A small image captioner, trained from scratch.
Model: encoder norm batchnorm, decoder norm layernorm.
Data: trained on rendered roads seen from a driver's seat, with toy cars, trees and houses, 72500 training examples, 48.7 epochs.
Rows from block 3 of the text decoder of a small image captioner, named by matrix and row number. Rows with one number belong to one neuron. Each number is 128 + 24 x the weight over its row's rms, rounded and kept within 0 to 255. All counts start at 0. Numbers have three digits each. After the name is the row's rms in percent of the matrix's.
Before each neuron's rows are labels from the 100 texts, of 14976, where the neuron reaches its highest value: "fires on" is the input token at the peak. Only what is clearly more common there than usual is listed. The data: rendered roads seen from a driver's seat, with toy cars, trees and houses.
# fc1: MLP up (decoder.blocks.3.mlp.fc1.weight, 1536x256), inputs 64-127
# fc2: MLP down (decoder.blocks.3.mlp.fc2.weight, 256x1536, transposed), outputs 64-127

fires on: "bends"
fc1.210 107:116099153072143158113128105134160112147123144140140112143111151124129126152115123104121143133131093094175119124094159141149156143135118189113134118117140127138140136127121179121139128107139136
fc2.210 125:140107161083190175138136112125166086156127129141180128131131110138111137114111149112132146143124104103149116091102148102143137119137151179109155111108139121174146124099178164120159107120133148

fires on: "pine"; "lamp"; "house"; "dog"
fc1.18 120:121137102112120110108171132161154142097117178142161154122122155111136166121143143107115136120118184097084124125157145176149190115107108104121123164118112120130154103127158100118106143094142156
fc2.18 134:157124113136157149104141125206132139097092163145121127117139162136136143141127196163153168130095091112120113134160136114142151120121106126132118140140082133122114116087115132117080143148136117

fires on: "yellow"; "red"; "grey"; "orange"
fc1.293 124:128096116133146134117166105102096103139130124165158093109137108117180078184171140096142117181122158103138132113083125121131162163145149136115098169111140100080150134102146140129115108094083150
fc2.293 155:146148136115094130134124155119104151099113108129143105114100111109163120098126148122124130123102147110095149083129118130152126122154143119094132117152153115119119149097092156125123138163124122

fires on: "a"
fc1.475 129:075096143102139143154124133114187131122120117155092149112084134135133128126145139137107108105110125126192153146130084092153097085119146130107155115155126166085137139127145164130163136128049139
fc2.475 131:123096121121068142101127148167082141103143110134145090134179101147156095145101126098160092156128122126131096143116139115088152132128125111148104092108152131140202153137125173183102156129142132

fires on: "truck"; "car"; "dog"; "house"
fc1.87 116:146141139128174160145141102153112123102135143099093113129119159153137133150165163066066089143140150075126152143133147113115133157154148102106117101135147116156125151155149158110110151106151104
fc2.87 112:107078141154101133095116135132116147119124176092163148119130115167109108134068113140091136178116114121112139113100148127134123082081084134144123165126097145107110192125113128124132092129093128

fires on: "green"
fc1.474 123:143103104102134115134127116086098093105137138149125138140077169089118126103104125121115115134123092066126109094109136144106171126093107151147108126147093138104160095131095120172104097164102144
fc2.474 117:121101167115135129136086121097107147110063147118108134139123101162132115122151108134168129123149114099107124079132109150132125145098141109105090110083112094132159097142144136112132087175138116

fires on: "tree"; "car"; "barrel"
fc1.701 078:112130086124158142104116091126139115121123134136149112196119125116131121139134173142104123112146119111147117122116129164133136145129190151124121127118162161134151138131142130131114101150115170
fc2.701 078:137184142152153155178100123137145177137107113087144122122155160094140128117155127191101105112160118118108124145131126115133085133124169157134116095106141101116142114103134113102114076169129116

fires on: "white"; "<end>"; "green"
fc1.100 130:147092135158139147160103135095144098120123158117149111123130134131141145092165160122112119154092151146119129148155115146175099132120140111141118115122105120137107122125132099128098113114163172
fc2.100 139:108142086089121140125092107105135129129140124102114130136104162128145129085106152144111120108132128148091109105121119096130134118139117125150133122095166111109132126135116141065127121100117117

fires on: "truck"; "tree"; ","; "that"
fc1.384 124:149151114078160182119115119091074153151144159120158130135111096169114126103140157143104148156115141086145113142131151111142112116119114136138088116146142155160144117089146116147144148133098126
fc2.384 111:110146132090179147108127141148172143084106098141107117110180143112114132130151164099185149127158114151113104071134088146112110131134086157151070121166119093110136125074091142122152116124130108

fires on: "truck"; "lamp"; "house"; "barrel"
fc1.264 113:149115070110107122098102098113159068089126116150130165151099123133119124126178169113103150131131139123105149156142157134142167148102115154115115141134128099119126200154153108114151152121133157
fc2.264 115:138113128104133119130128146104136084146080076092115111153138138163129152100122130153138113098150129169154116128136134147133127146126131174133145134112091102147115114141133085126166095140111132

fires on: "an"
fc1.714 147:136142116136126095089107111150120108124191105148117122089169120166132124110181102123103124142113146129159143136116148130115122125098111116152135135108108149145142142115121146165117108167113166
fc2.714 149:131129140148102129119138164155078120103160130133118146133173113118113127078166129105117148180104113123177093118152140112106103117088122118155106145131064143163103152084137103153118121121120135

fires on: "green"
fc1.276 138:128110134122133145127108143064116134143115175117131096113125176133097125133109126068108125084130099123099134161084100151136113125132158111139139124110116104109168135095121115125131118084132159
fc2.276 141:122111112118095162114129133133125140136121160108143128140131122173127134114116129152127111163129069145128112162137077135144130095126123124162093151122091110074122102142133118121141113086147147

fires on: "grey"
fc1.611 117:137092172098156160122089096096115118160182140140184135153157155136116082114146122144124122158105121119097106161111068150147100152135113152145148141122150156106116111134126127100095114106131126
fc2.611 131:095102143121124112107136101142115152163124153111143168094126144093075125128104113116125136131141083138155123117141117128150129108121130116181128167149096131087090110144150102082139135079150130

fires on: "house"; "barrel"; "tree"; "lamp"
fc1.172 151:150129119082108132126133083143172153144095124174102122173100115134150099125142090109118109165092102141145109100138163112104123101118100138096113081137135124079146084084120148141091147147068149
fc2.172 136:158155151105156072094157086092153138157084106162137129089117137128155122162179138170152088161126081124109122117146101149113072128088130116144111116082125111126084107142103147133123154149122138

fires on: "pine"; "tree"; "truck"
fc1.678 109:126129089099112123101075095118141101127104142154137152150102128139131122101167158119100137127120142125105146136119155146134150149136135118126115100145132135114158170142151129098121152128114157
fc2.678 106:106131109109138125136118104089114084161095102104101125154135151160153142070116145127119136102102154163153095117152147151141103107140141142152119125141096130126107117126121130126132093124126153

fires on: "dog"; "barrel"; "pine"; "house"
fc1.717 144:126130147137145161089149143126158142108130114150110117133129136085143122124123156092130094121110075110125117103120121095104119119134148111101155137158127156139093130097136103168081136128134098
fc2.717 122:128139145151135127148125149163105129131080154149192119092162145119142125127140116122083161120122103078127133124110132149118100090193098172084150146076146130160115087084121117127156110122135113

fires on: "and"
fc1.205 144:154090173080128150163147117107115145113110136137100139121109143156147107155125115093167109124133144168168162136107137078144153126150130146134131142100109153100203159115134127111147140056116136
fc2.205 128:106144140121138098116147106083069140134105139130136139143136182120164139145149159140170110115110122109154098095167135162147117078111110118133163124148091168119138166142092159144129106141134115

fires on: "grey"; "yellow"
fc1.55 127:114104149114120112159150078113160119146134138115145075139143135117079068157149133096121137074090131133124131161115095119094119170175132166144129128176102141128122106103120155154146113134113107
fc2.55 131:140129094135087097149114172163109115115136130130135120079135093129155137096137150169143120110130077132103123107138142096171089098113146145092130108134092088115119135142100149125172114148140125

fires on: "a"
fc1.480 131:100072150147123121105092131137106079145139125155113117131126101093103116112144106168143143115119103143130132144127127115132064113118101139152156152116147116119114121159112143107114158133135097
fc2.480 147:127167123138130105143132068096098128112107178153186124127114115141091201144105109084148115138123107098115094136152116144144177121128112141072066097125142096106115127094110119137125122120174149

fires on: "teal"; "brown"; "green"; "orange"
fc1.296 132:150102141154135093088135113140104148094194129113156142129136125135135150132121153128158102152138137134101131139140129130154159084110124106127142137127115130102079099125150115103158142110108122
fc2.296 130:182162134107149108165155099111160145109132102090120131127122065140134152159128107113103072106113116146147124117114181123147117121121152148116139077118155145066122075157103184110132118124113147

fires on: "green"
fc1.2 120:124150133120161154103082159108153148137143134119061112154118125183153103099145127121138143162143137154097140096103135119124104113144125144128138122086105147122127101141126105101134150120157159
fc2.2 121:090118137152133110136134115150145129116120111138094125112120118111123131123142119146101136112124140138120085142090156145124096120103136145118112119136137135142132139136152137142110146139116093

fires on: "an"
fc1.604 131:133148133149153141139090132160148139113116146137146094089139127137119075093197143140125161129110134099123123123097110120146114088150113113124126141100169109114100155156120124126117154106112123
fc2.604 130:144113110113139114122107107136132151132156129134153125110118105143120136156143122147101094130141117126149074108127101093165110106114136171080090125093149112106117104108135142124114153098145126

fires on: "car"; "barrel"; "house"; "pine"
fc1.34 160:067127109093144141099119092142140169169152169091115141199109133132130146123111175095150132087086132144125129132138114160117095143122148112124128092136114140126104096148108141133129121093120138
fc2.34 151:074097117114121097088136088138130116141110117138119108174130131130126169117173161165167096121088159126132111130096114159154122177108147095108104138131099132120138092168144118141124149102087121

fires on: "a"
fc1.40 122:122120124099097145123107116103149126109123107168131137142153128080120105107129137164108114127122143137091144145128144114147141126145140160111136116149140123081164143099116119113161146146149120
fc2.40 130:130117154166099135140126150115138087150126108140118105105144158134156118100106147154129151121145144133122114119147136116134130080132133147122133119090120136093135140094137150137158137094139089

fires on: "white"; "teal"; "yellow"; "grey"
fc1.419 123:110155106171088137139118078103106129146117103089144171179151131191149109108110121094110105132135114078138102138128098113127120103146103116099140099134107141160131113120118148122100105122138132
fc2.419 125:104143122144106125145134114114134100141137120104125153136140168138172114155100050112152108165138122143164161121153142106120141122126141107113151120156073127145095129140072106112147118140115116

fires on: "teal"
fc1.583 142:092132122107107120110130120110132100109115128111128163147144144102147152093119148165133112166111171089150135113160164106135139105098138155133140101134137109149117118154120120117129084099171117
fc2.583 142:103132078115111165168157114106135168133138119105158182084194145130106109116107147098122152115157140128103144122154154158156087139162153121136131137145132135103099132077125136127095156129139121

fires on: "green"; "orange"; "black"; "yellow"
fc1.11 159:129129156117120146136131135143115127115142108128118131106150140154118124066128159130093110115076131158110133134082134142116149078129126115113094146145143103138101143129151094113160151153148138
fc2.11 138:144151127100130098122142090082122112123115124138135134090143121162122132120142149157160089120092144140105107107091127160161085122105134140128154105123114129092106138161106152140127123102165159

fires on: "pine"; "dog"; "truck"; "lamp"
fc1.147 127:175133113127118140174132103205114109112125165140110183109121164119105158147131096100126135113135119138071118094154129139137160117134119112107079123173107118120162147106091125135103137098117127
fc2.147 136:095138125135124137181103119118138151145133134131135170087143150114148149136171094119138158100124131121064071104155125136136102104147118121120130130163141084118154110089148105121140140158105118

fires on: "and"; "house"; "pine"; "dog"
fc1.379 139:086137150145131149139086090094185128145140130164108122132115107111098125134178129182128103137108112166113161147157142151129123085112092125172111110105148107082117123140125150131145104144111129
fc2.379 146:162107131099098097143190126142120088142114113144123140127117136143141178136139136104124127108119141119131091106126141085136106096125167122121117097162151166107110136115127126061106101097104101

fires on: "tree"; "barrel"; "car"; "lamp"
fc1.178 085:096133083125109145104102078130145120116133116109117112190128113103140114146131162128087113110136119116124150145115139172167149123117144137090123134117167110099124118185169164137125137112113176
fc2.178 083:105154122162136111172117161088114158135098130068155103125126150113132129110149123173125098096149124102132147129133103110139090133114141142086102078090136086100141116135127138097144096141147121

fires on: "that"
fc1.508 105:145142128119155168126143030128179146156195102115096105122123077145143121131135183156128121122155132087131114151124099144152127106112108161134119153130107130110118138140110111125135122111122185
fc2.508 145:128146137126167155103135000126161162112160118117116147079118073140135138114131200149128113124141130091150109107141088134187125101088137163109126142109092105130106108131103106117133119114116147

fires on: "truck"; "dog"; "tree"; "pine"
fc1.625 129:101127103121122170143136087136102101098137109154098123124157141105142133136120130106082129162112108118140140133086162108145156122124109107100112140127142149157118137123118089146110183128128164
fc2.625 110:151120174137135116143107113169101103134101137156082147140161155158116138126101124132116183141131105124111141088128168129112094112155133160113147145114098134145147108110150146105105146084140140

fires on: "a"
fc1.612 123:115150167160122149088146110127135126117126124123116138137131096133121127134115113111104125130114104074166130103119122138096092124130158103129086133164122088133126135152102098139110185140166111
fc2.612 133:099151136128119138158112138141099120075097134139127144120132119150094156177147091129166133124135114097144130121112079119061111124126124130115147119118126095083123146101128146086121157132166146

fires on: "and"
fc1.493 149:169146114173084109094106082093108112153099113108131141107115098133117125149143118107118088084134156124123118104132125107096159124140091129124124133090144117130147130099123109151145109108134103
fc2.493 150:155105089116105113127149122140097101134146129139159144100133114122146145137136129147115151134109133117122115135128113148113076125157107100181090129126092180126128120164111152135118083187131122

fires on: "and"
fc1.414 136:136109118114103143148097069106183133123112130107092137173117073091123153136119119153134148120072102130167112092129121124171131125148120151131083146095110111147083113128129162164115126149116109
fc2.414 135:151144113112118111157129094136126158114157127119172142120130119110142108150116153134112103154152130168083158125118107119125088124099089155096092133089128132173138127131132142126170181129085128

fires on: "truck"; "car"; "pine"; "barrel"
fc1.340 133:159095113136155139085127171101160154139108153129139105125146174118122140118114124128132140155149151140125119194141127120143141125148129121179146115066142160146159109120184135112088130089122149
fc2.340 141:114115136107137141143124124121095127142141154088129109140157088122163135149120137138149118131130078142130063215099124130068133122090139114150127145082074120134103125155149157083166094087139102

fires on: "white"; "brown"; "green"; "grey"
fc1.620 138:122163126180180106106110110070128147132123121098102095111108125165118166176146099113070141140156143119140114123146116113135189149188147149121138139140110132111154123145130134104097147138087125
fc2.620 146:146106109115127147133124125089120146124091160129128175161136097121169119095122105162157143143110103102124127119097118066118118117105133104130125126141141130133103088118185121160087142085163162

fires on: "green"; "orange"; "yellow"
fc1.470 133:081156136101135128137124130171148122134134133111137136157146109082174144126149130132125155093118118146067114073110120129091121145123143108176164123122133133077129143124094139119126156154146115
fc2.470 131:109114134128149099133119135100122116141137085168132083130141169109101100131161112161120144098100116135166138119137111163143118127147128157151166141154102116141078112106151174157132127123128140

fires on: "car"; "barrel"; "truck"; "pine"
fc1.311 137:102128152120118137130112114148106129166149146108145087142109123164126098121114105133144122145105103140134125105079122140115064144130134174126132116153109153127151118080052137140111147145120120
fc2.311 138:134129147131110132148151129111129110121123115165130081099149182131161112095133181113154132112133111167146102099101146105183132082090096132091141093134156135116119133101132110108162113128138127

fires on: "and"
fc1.594 132:166130096141132139171147091132107126107077123125126134082105119105107141120153137130123074118073133143143147147110155118144143128150143111112109135121110106104118144125159107147137141115133138
fc2.594 126:137181140116127137104104126130106139125121086137151154127182158112161078102147153127100122154110131090133076124144104134139133095126152147166122102159129107137113097131128105123112166123094102

fires on: "dog"; "pine"; "tree"; "house"
fc1.57 137:097084122117097115102119108138127108135118129130132109135130094148143085119112094151138142137080093148148136130132106106079170109146106135160125152130107145128113116145125138140153128104116111
fc2.57 128:116193177116122149095147071141104121122145141103103120155102128170115140122185118128155139160153103147146125121097139114159088091128123079121169109118125130106138093152095164102140117162116137

fires on: "bends"
fc1.742 142:112104147051151144124149084130158110150139139123137116137130126128133147142103118103120162142125113126165103134086138113146148136132105178106119140125133135161161143124133178129132147123140141
fc2.742 138:139109153067183165132133085131172100157134130148151135127140097140120139125111155116116144147112105097153126098102142111137143114125144189125151128109116119165128130108168159134151117131135137

fires on: "bends"
fc1.284 101:172121125164151123137137151171147084095070122111145107102111081117105091112128135151103113133135144122143131108159110174162132106131152122111133116135162146093142120156095110157126132137104137
fc2.284 129:181096094169140115106131180125113121099087107112131136132111117133121129159132150160147115104131138132097130101112142173131138120128135118150149117129117076078142132163059099162127115119117134

fires on: "house"; "car"; "pine"; "barrel"
fc1.514 138:097133151125117158137109108115124133154140140153165154137142125124156080134138118133130131133114084146112116113086113125139071121102103153108140137140109171110147104115048124146132143135095128
fc2.514 118:129085152131126136115130135057127110136103130101126119098147153149158115086147102096172122127149115131172125129137135114193142108102107146124166067099166173132102140131153115123144113150126130

fires on: "bends"
fc1.631 096:167127115132130117148124133154125103118102110128134124144101124101100106119136170181113080082143139107158145119154068167140126108130146128127115136131179139103150126155098105147135141141099140
fc2.631 137:165098113173135104128099176146101108134088112117142135109122099118132113149134149164138102096146147111115158094139110141142145104110131117152141130118125105073136130158088095164132122120086141

fires on: "a"
fc1.648 161:119132104111185146104142130126107108155131139104105106084103145106104101166123145122128088115101123072139180138134120142145127122134134083130172076091157126110120127131105126095127112147087169
fc2.648 157:121130145114149128126137087145116091185080168156116129100102120102111139131125157120124086111116148056138122142144140137128125127199082124131133089123144120136140131114142135131148155128138155

fires on: "yellow"; "green"
fc1.734 126:155123131116126129127126140135102089136112176090140093143079207141143148087113164079122131136128091120132131132085159151137136108119103114125127136102120133122157096105147105117119096143138140
fc2.734 116:117119124111098122148133115118113134129121144164129163150135124139148094121155177164118118120153123109108114130132090127107095111124135140147086114118109125096098130143101142144127084131116131

fires on: "grey"; "green"; "brown"; "blue"
fc1.417 143:096124136126132131151136140117085140106144098131130134139107118119128095130104148149128102156129124108134120144158152119128084119136167120089102131145127120112148177148127144115129144143073128
fc2.417 121:151132122124117091136124117137115115141114160098088139079111143113125111135133128140139132124085139150128149111096106091169114152124178120071148061161162122083140120156110117131154138083134167

fires on: "yellow"; "teal"; "red"
fc1.254 135:171086138141141226135137109130127168177162140090142112126126114124079134127092120145138096171143076138172115127123136144180120141109172179100157105135143133103163122118134129142100121086131121
fc2.254 104:146150141110182091140144151106111134113091105136129083101090156066086126104149096144107110139142136131146136120118135130146129132120148112131127120109111110162077134099128120120126127122139172

fires on: "orange"; "teal"; "green"; "white"
fc1.359 136:156118119134112125139096117135142143108115133091089136148127111133142109108149119097152118084127076091136155064141125178158141133138152149112127163128109184085129101146136133124142160120166081
fc2.359 143:142139109129133147161181092147105167144127089138156123121150111096095118180107080156094133137115139169131105152166173141151132141065146122131126119155140105116123134092106163154131167138101129

fires on: "bends"
fc1.324 141:160121102134148145116145131140107138121086168101164102141080131107128144150111134134133127131109108117113127124133118119143172127139099136108133168091142127107163174133119106115129150109085100
fc2.324 142:137113094156133145124179181138101151115117145134159128137098137123149122181105136147109138145147096132121107136113121126106162127121121120116108143091139154147113164125092159112139095085114067

fires on: "and"; "purple"
fc1.235 141:129144134137103177127084158145152072085116115105129119138134119099108179115153106134118156132130155139132120116132090099169131109108154144098100141126126082089142144135169118134095130176154136
fc2.235 123:146097147130148084135128118117110116142103124106111147143142143109088133123105177131087156128190135144111144142144128082129106112098130159119136103127073104132144110091110135120132098137123173

fires on: ","
fc1.378 165:138142169170146138147135176103160103114150086142110121182173112125118121122112170109088097151126112124123142108143119113146112163127117096109114109159117107120085134107099134157126099141118125
fc2.378 136:170121154137188137154153207140135104150128152140135143169167122078129127089098128119111100152152093139146140122130132107109089155167128100128115091140131143137072129103095113121096119127118109

fires on: "green"
fc1.672 140:137108106134143145116126108089129141152099126122122141139117156121087142116121121114120184138127105135139125150135098172128123119100101118130108160124073151122168108127126142168167131101093159
fc2.672 146:100165112141150124119117111148080116140167104152123100173106125169148136136169156192119083091176082135148143136148119066123107180148164150133130116109115111123145096149077140129114147121145131

fires on: "house"; "car"; "dog"; "truck"
fc1.551 152:116145116130157179091118133138171096086119150135143148131124081138137138142083107118109116112085094086127112115135097098123166135122152152126140191099106171130099117113136135111073129148169103
fc2.551 147:165107162144158176127129102119176080106099118125144094091113113118073132157131099132084087140137121084159157128101095120131114130130151182165152174098138099130130067112130124152137096150131120

fires on: "teal"
fc1.200 129:163129140145144175114155115146088108131089092137104121126131131154137171145152137155118125093121119087196125114150111122142146145112117120126171139081158130162101113134110150156140106141117140
fc2.200 132:148087144109144107151142071113133136119178096121091151109142135101119122110161156131122081158152146161094099144157131128135081134177150136101157128125122147093176127104110139075113097092153163

fires on: "green"; "grey"; "red"
fc1.453 111:147117162110158158137089135086140151183163154130163109138146162133135129135099145124105115123072119139124146168098126144129092144117127155161118133114115135112144089130103135117120100118128164
fc2.453 145:097125128090108134117127145126143118161118155145132143099143153131098138140128136130125152124134039123120087160121104135137142083111127122169123150125114129118112096151135096102156116102149121

fires on: ","
fc1.749 151:139123158179140130144128175087160090114151081145114110171163121140124121137115163112090112138130121131120122093142114131145102163131131093120118111149095114111072145118105141162131092139088137
fc2.749 115:177115147133175130165146196129139102148125156124146132148149129089150126103088120135106116151154098139139142137138120097122093145140117099115119097137122139134087132117086098115105137123111137

fires on: "dog"; "barrel"; "house"; "car"
fc1.231 128:126154136119101148152159081134169112092136132139120110130128151094094158130105103102115142150124140085079154127173134172161175099121128090066125134110128106167149164153114090128131142116154124
fc2.231 127:129099142111149131087144156149127145119117133155091174116127137134109144194149169114087144168164128142107118118149146108138113137137101148154106161190108147093159099109090137100140109141134105

fires on: "pine"; "tree"; "barrel"; "dog"
fc1.712 122:100121150120150117119121126126133133111101116107122101165140129104144110137143120155149134104094110115127136126141119139095133179129095141150168121108106126143137071109130133113147124121119122
fc2.712 125:152122127067137137134143106148120142120078145164103141129128176151139109095149169146134142166145117135182139139084111092115125105113086082140163149140100138106117112124100130141110105130112132

fires on: "truck"; "car"; "pine"; "lamp"
fc1.446 124:136139142146129166154097125124107080106139102120129103119159157107109182144085146107131143127139124122100114099131140095132148141100136102127123094120140156131128157114102125102106164139134153
fc2.446 118:179117183105122118120136129126118128188138140152158167133136147145106110124139121125130141117123181141125095160140152148137124101149163136134127161156154116084121101081104103130117121094075104

fires on: "and"
fc1.502 137:152102129128125153105110140125163098103145151137090154170167095108146161130136118123092116155096114133159153140115135148135088149162124126145133122159124122121124165143161143145147101118163124
fc2.502 125:139126100049125147161144116148144134168105115158165138122120161128157108130147143135112132129133120079095125127174111117136093095140117143138152120077107114141161105103103137112075129157130121

fires on: "truck"; "car"
fc1.323 128:147129172128154150147146084084128135170112109114151094150098114162122111070182168143147158129109101144168117111147159120152089122133146140165129113145128114138151134111105154166128094140103127
fc2.323 136:186069094117154133115165081123139129109095126122179145123140141178130132112102188165127151124092094118167151147159126138097140139124095099161171136107113104147155150117157112145089123119105123

fires on: "a"
fc1.418 120:176157103077154088178082095121165110142123159137174143156119150110098111110104110123156106128155116101124134138132106111116133129128118105149163121122109126117135129110097121117106099115117146
fc2.418 151:125113125135115130151124101080116150162124111146119141167138100127105103130121133142090145154100206160127117113146144126138172122123124130147103111143132142130137141129127131154132098127129105

fires on: ","; "a"
fc1.524 129:131131151150106126119127109122088171114171111116113147128165136132138112157126146153129118138115147188093135099118109125162122096131111102132118143125168121114068107198121148113119095153130149
fc2.524 121:098143122132102149107151107132137157159122130157130105117143114115099134111099145129098133094107142115156098149134096092100125121152109125137157144083133124105112061117149151133126177120117132

fires on: "yellow"; "green"
fc1.342 115:140124096141126152129127128096141108142112177127128122148144169125155087123097133101110147148124138098101100161097152151151120119142096108121138156125136151130139127135132107143082145119117131
fc2.342 137:097133089100108131082117154105165128179107140147137135134104098152129155140092110146122121123114088165140087144117110111125134083104152122154108109104138122143113166140114123113190118115139121

fires on: "orange"; "brown"; "green"; "blue"
fc1.274 145:150109129122091125121103133123153100129133103158091129144090136127122142105121163105131135112127118110153109085155121081164176093124135156147123114104084115122119112140114123151129115146117147
fc2.274 126:159186144126120091107139124083068147127119089185142154131121164129143127119131154136083098134173130143143091155121132108134137107080118144114128105119131137115127152092114108145167100147137151

fires on: "yellow"; "green"; "purple"; "teal"
fc1.54 122:122163125110140106096203124121096132112115165108135108163118095118119140143141084110129144096067088096145175137100119104133162138169090127143112120160115148102130133123126151107115116139140119
fc2.54 126:135120167128103099138144109110136143065145122129120103125144107163149095150164150157128128116143123127126124143139170103098067130077135130089146131079088136132141085120099164150110113109128174

fires on: "yellow"; "white"; "teal"; "green"
fc1.175 120:119121084086110147110142101102113127152137187129130114128145106109121107129163127148118141168088101153124118117115098115117117127144155085145109158155136151115133144104125134110155165160096146
fc2.175 136:124162114124119156180144107104130152108152085075118141084178112092117193108139079159096129113106120141158108157146149153112105106127140147108122113159090075119127146159111123143144177143145139

fires on: ","; "and"
fc1.443 128:130134118084113135119129114110111128133126121122120106167143116151132157147115147177094126156112144133104166162109177125163127084134160062129132094118138145105155171089144170140167108150152128
fc2.443 112:150109122130141139137082118152101175134145137146104134129111174077100094131176141148114067150123095132123104089126135081100132075036099130147163142125086157123135145090144128147149115123167096

fires on: "white"; "green"; "black"
fc1.433 125:163129123114145164114130145083143139140108170118144111144112129119116144161137119112109148161096112120134113192122150154148109137110142158128143133070129122117152159120140131118096150091121168
fc2.433 118:087113115104137124107148142130089137164124122103112134141122126104135154127090146142114134107127057125135082147086121104105129117132146105172139116074087099124099104147103155093147101143129129

fires on: "that"
fc1.533 075:140120114147157155100128054112154095143138126130123107160131121140146118117118186113106115111145111109145154143145108166146119140123176150128088121136159135077164141116140129107147073174122153
fc2.533 085:125150131149156165134114133108121128115080133038131124134135141125123116125138122155122129092176125127110149129138090119109072125130131156152078109141129131104165128118146152102133095165164107

fires on: "bends"
fc1.313 103:171123131141129121157121135154128090114103125140119130122105124134082119159147138171099086103144154148134164116160096178142095136133172138115109129131155120105124120165098115155113132133115136
fc2.313 141:173108111163108105121109176130117112130086126125111136129090110121122130144147142172117103124140150119114151093143104160139142127119146113145152115109126112075130141161077094161120135125099139

fires on: "bends"
fc1.725 093:116108126089151159100146119132159132121116153129120126149116147148139129121124156124126123115119088105182124122102161132141155141130147183121131108119164140140150144130114163128143146135110172
fc2.725 105:143125163074204169148130115130154109150104114132162140121137122126099138105109157139150123136132099117135083103105120103147137102133166185119156114107137097159154108106159152128155109129125150

fires on: "orange"; "red"
fc1.315 135:164121119095125131106125108069170142128122139179110121164152109107147105089114147142097124093118152099117116133130122096151114117114148141098168144153121163108189102137129125101114109122117127
fc2.315 137:075167128109120124117171087130142130176119088137132139141169138124101083096150150194132136118104123132127101133112108129155128095112080155192139109123130123119087139106100125141191142130167098

fires on: "pine"; "truck"; "car"; "house"
fc1.536 134:149121100104083151198184123172105146106128137129087147098126147108137165102155118097099124140149154136107135121159141143151166115142119129120105108111125108117118161159119137127140149084135145
fc2.536 125:149120126134111134142103107114118199105149141136104141075119135157070129137092103151110115154108129129123125107136140080122135101097070156165148130110075151098110135119136136106114107135104171

fires on: "house"; "car"; "dog"; "truck"
fc1.167 121:148134106127140135099094111135190094098096125120136158121135104128143147135116122093119093107103117107101137147109094119131145107149117129143131180118102186108117120114131106130077138097152123
fc2.167 119:147122157160147157141143141131139109123083134137129120090091107143105157141119125145090098137141117132142191109133109122115092154151107160142166154095119143127101083089123107128119116139096089